A small image captioner, trained from scratch.
Model: 32-pixel images, encoder arch vit, encoder norm layernorm, encoder activation relu, encoder num experts 16, encoder patch size [2, 2], encoder layers 10, encoder width 192, decoder width 128, decoder layers 10, decoder norm rmsnorm.
Data: trained on small renderings of single solids in any pose, 395000 training examples, 1.0 epochs.
Rows from expert 5 of block 3 of the image encoder, named by matrix and row number. Rows with one number belong to one neuron. Each number is 128 + 32 x the weight over its row's rms, rounded and kept within 0 to 255. All counts start at 0. After the name is the row's rms in percent of the matrix's.
# up: expert up (encoder.blocks.3.mlp.up, 16x192x192), inputs 128-191
# down: expert down (encoder.blocks.3.mlp.down, 16x192x192, transposed), outputs 128-191
up.147 086 [ 62 104  91 130 137 134  96 147 162 117 193 112 152 136 124 130 126 130 108 134 103 105 181 138 145 129 140 132 149 166 126 102 129 131 133 116 161 122 107  83 139 123 159  56 154 138 119 104 126 131 131 129 154 129 134 127 170 133 113 136 126  68 146 123]
up.148 164 [146 169 122 142 156 136 205 124 131 126 123  46 125   0 129 127 136 164 123 168 151 126 144 130 124 135  94 117 136  89 122 133 153 132 141  89  59 117 148 105 117 160 109 146 116 109 188 194 115 103 127 147  88 147 152 126 127 171 150 109 122 143 125 133]
up.149 083 [112 111 142 132 108 115 110 108 131 136 134 128  80  80 131  85 144 160  86 117 124 131 129  80 103  81 114 135 127 172 130 113  86 122  79 101 135 137 137 119 163 160 159  79 147 107 137 205 154 209 121  60 177  70 125 203 159 124  66 103 188 129 150 178]
up.150 026 [127 127 127 128 128 128 127 128 129  95 129 128 128 125 127  36 127 220 127 128 127 128 154 128 131 128 127 127 127 145 224 149 128 157 128 129 128 128 153 128 128 128 128   0 125 209 126 128 115 128 129 128 128 128 128 128 232 103 128 128 128 128 128 127]
up.151 086 [105 118 135 216  96 125  82 101 138  94 115 113 145 164 114 150 112 147 172 106 122  70 115 153 168 145 118 188  84 124 138 104 139 155 175 185 152 122 131 128 134 134 145 110 241  98 125 142 129 128  92 130 115 114 122 130 121 131 121 160 121 127 159 168]
up.152 110 [111 168  83 160 193 127  72 213 114 113 106  86 215 148 197  98 128 107 150  71 136 150 136 142 202 126 128 120 143 131 129 124 155 160 152 123 141 185  64 129 131 132 151  85 186  95 121 109 120 190 135  81  97  80 130 181 135 126 111 139  52 128  86  92]
up.153 026 [128  14 126 129 151 128  67 161 128 128 205 128 128 128 128 126 127 248 128 128 104 128 128 128 142 146 128 128 110 127 128 129 128 132 127 129 126 128 128 128 128 128 128  10 189 128 127 171 128 163 127  82 128 146 129 127 255 124 186 128 128 128 129 127]
up.154 122 [144 108  78 124 174 122 128 133  78 136 187 138  86 130 139 110 138  96 129 119  81 136 201 121 195 139 148  83 255 124 126 116  75 165 110 105 138 174  84 145 139 137 134 133 166 155 106 147 131 215 122  74  67  78 108 181 154 117 120 113 129  87 148 131]
up.155 043 [124  32 119 143 109 134 101 163 195 137 159  62  85 112  64 131  69 158 117 152  98  80 141  85 176 187 132  87 157  72 222 133 137 138 124 183 101 153 127 125 132 118 141  22 146 125 116 129 170  93  90 133 150 130 121 131 153 110 160 195 159 116 138 125]
up.156 104 [125 132 137 127 142  66 132 100  66 108  87 153  26 130 123  89 131  87 139 138 112 135 116 129 183 122 129  55  96  84 127 105 134 170 122 146 160 135 118 167 155 117 185  50 123 150  71 128 149 209  58  85  99 121 121 111 133 124 147 207 122 140 139 129]
up.157 124 [133 162  92  71 156 130 166 143 124 186 149 135  50  96  78  67 128 118 120 181 148 141 136 127 147 128 126 122 151  91 148 153 146 131  69 113 128 132 126 158 138 123 119 128 142  83 142 166 142 183 158 124 116  91  96 182 128 121 132 136 132 113 134  86]
down.147 086 [118 116 126 154 129  82 119 111 164  67 126 134 116  93 119 132 155 151 111 124 113 168 186  46 167  99 116  57 104 118 159 160 114 133 119 166 131 255 165 183 113 146 109  99 150 150  88 116 134  93 139 152 116 138 103  50 130 131  81 121 166 146 158 104]
down.148 144 [145  72 121 175  93  78 108 127 119 118 123 147 142 148 161 182  86 186 120 180 176  75 134 134 116 133 136 127 136 148 126 189 101  54 111 145  77  73 114 126 133 137  62  84 121 128  81 168 147 116 125 132 231 128 127 106 132 178 162  81 173 178 180  54]
down.149 092 [137 132 193  97 129 131 135 125 150 124 154 130 131 109 142 205 108 147 124 132 143  58 203 126  92 132 118 165 146 184 125 127 135 113 136 192 136 133  73 155 159 127 125 127 134 114 100 138  93 123 108 168 121 162 143  33 135 130 112  91 136 154 162 176]
down.150 029 [128 128 128 150 104 126 128 128 128 128 163 128 110 128 128 128 128 128 128  57 128 128 128 128 128 128 128 128 108 128 138 128 128  91 128 168  17 121 128 128 128 128 127  70 128 128 128 128 128 128 128 143 128 128 197 128 128 128 133 110 155   0 128 119]
down.151 100 [153 117  93 105 200  98 131  94 151 173 152 138  80  80 121  69 112 139 146 165 152 127 146 107  87 134 169 121 128 131 158 145 142 138 147 143 120  90 164  79 121 104  71 145  65 136 154 113 120  79 122  71 107 108 122 111 132 165 123 117 127 133 144 134]
down.152 124 [144  88 147 163  87 119 155 136 127 124 138 150  89  79  52 111 106 211 136 161 129 126 110 120  58 112 164 146 120 122 146 128 103 135 121 157 116  74 174  76 106  97 156 171 130 191  79 180  98  62 133 138 150 193 135 111 121 145 140 109 124 216 207 122]
down.153 027 [128 128 128 151  54 101 128 128 128 128 128 128 128 128 128 128 128 128 128 128 128 128 128 128 128 128  77   0 128 128 128 128  59 130 128 200 128 144 128 128 128 128 128   0 128 128 128 157 128 174 128 128 128 128 128 128 128 128 173 223 220 128 128 128]
down.154 126 [158 128 122 162  83  49 150 113 180 143 108 167  84  76 157 138 137 108 110 151 106  18 124 120 129 139 116 132 110 136 108 114 104  94 130 125 141 184 114 142  48 110 126 161 102 115 123 131 105 129 137 123 114  99 124  54 127 119 120 150  43  70 135 144]
down.155 048 [ 72  91 120 201  57 169 195 123 147 124 179 137  94 124 129  80 138 125 205 112  66 150 148  64 129 146  88 109 132 174 115  40 125 134 109  77 129 122 149 123  64 137 140 130 111 103 182 130  54 108  38 128 123 159 123 133 130 125 111 222 127 125 105 141]
down.156 104 [180 126 148 110 107  99 152 150 177 160 151 103  67 103 124 125  65 174 143 160 123 130 100  52  73 110 166 129 127 105 141 151 137  97  86 145 113 192 143 158 147 129 153 232 105 169  98 215 127 123 120 128 144 151 124 149 147  96 125 113 118 127 145 156]
down.157 139 [125 112 166 114 157 106  92 117 127 130 127 135 173 104  85 124 108 181 151 130 117  17 130 132 124 139 210  91 119 143 113 128  93 153 132 121 142  98 111 135  84 138 130  85 152 185 120 130 130 135 128 128 183 144 163  98 155 136 146  95 147 182 156 132]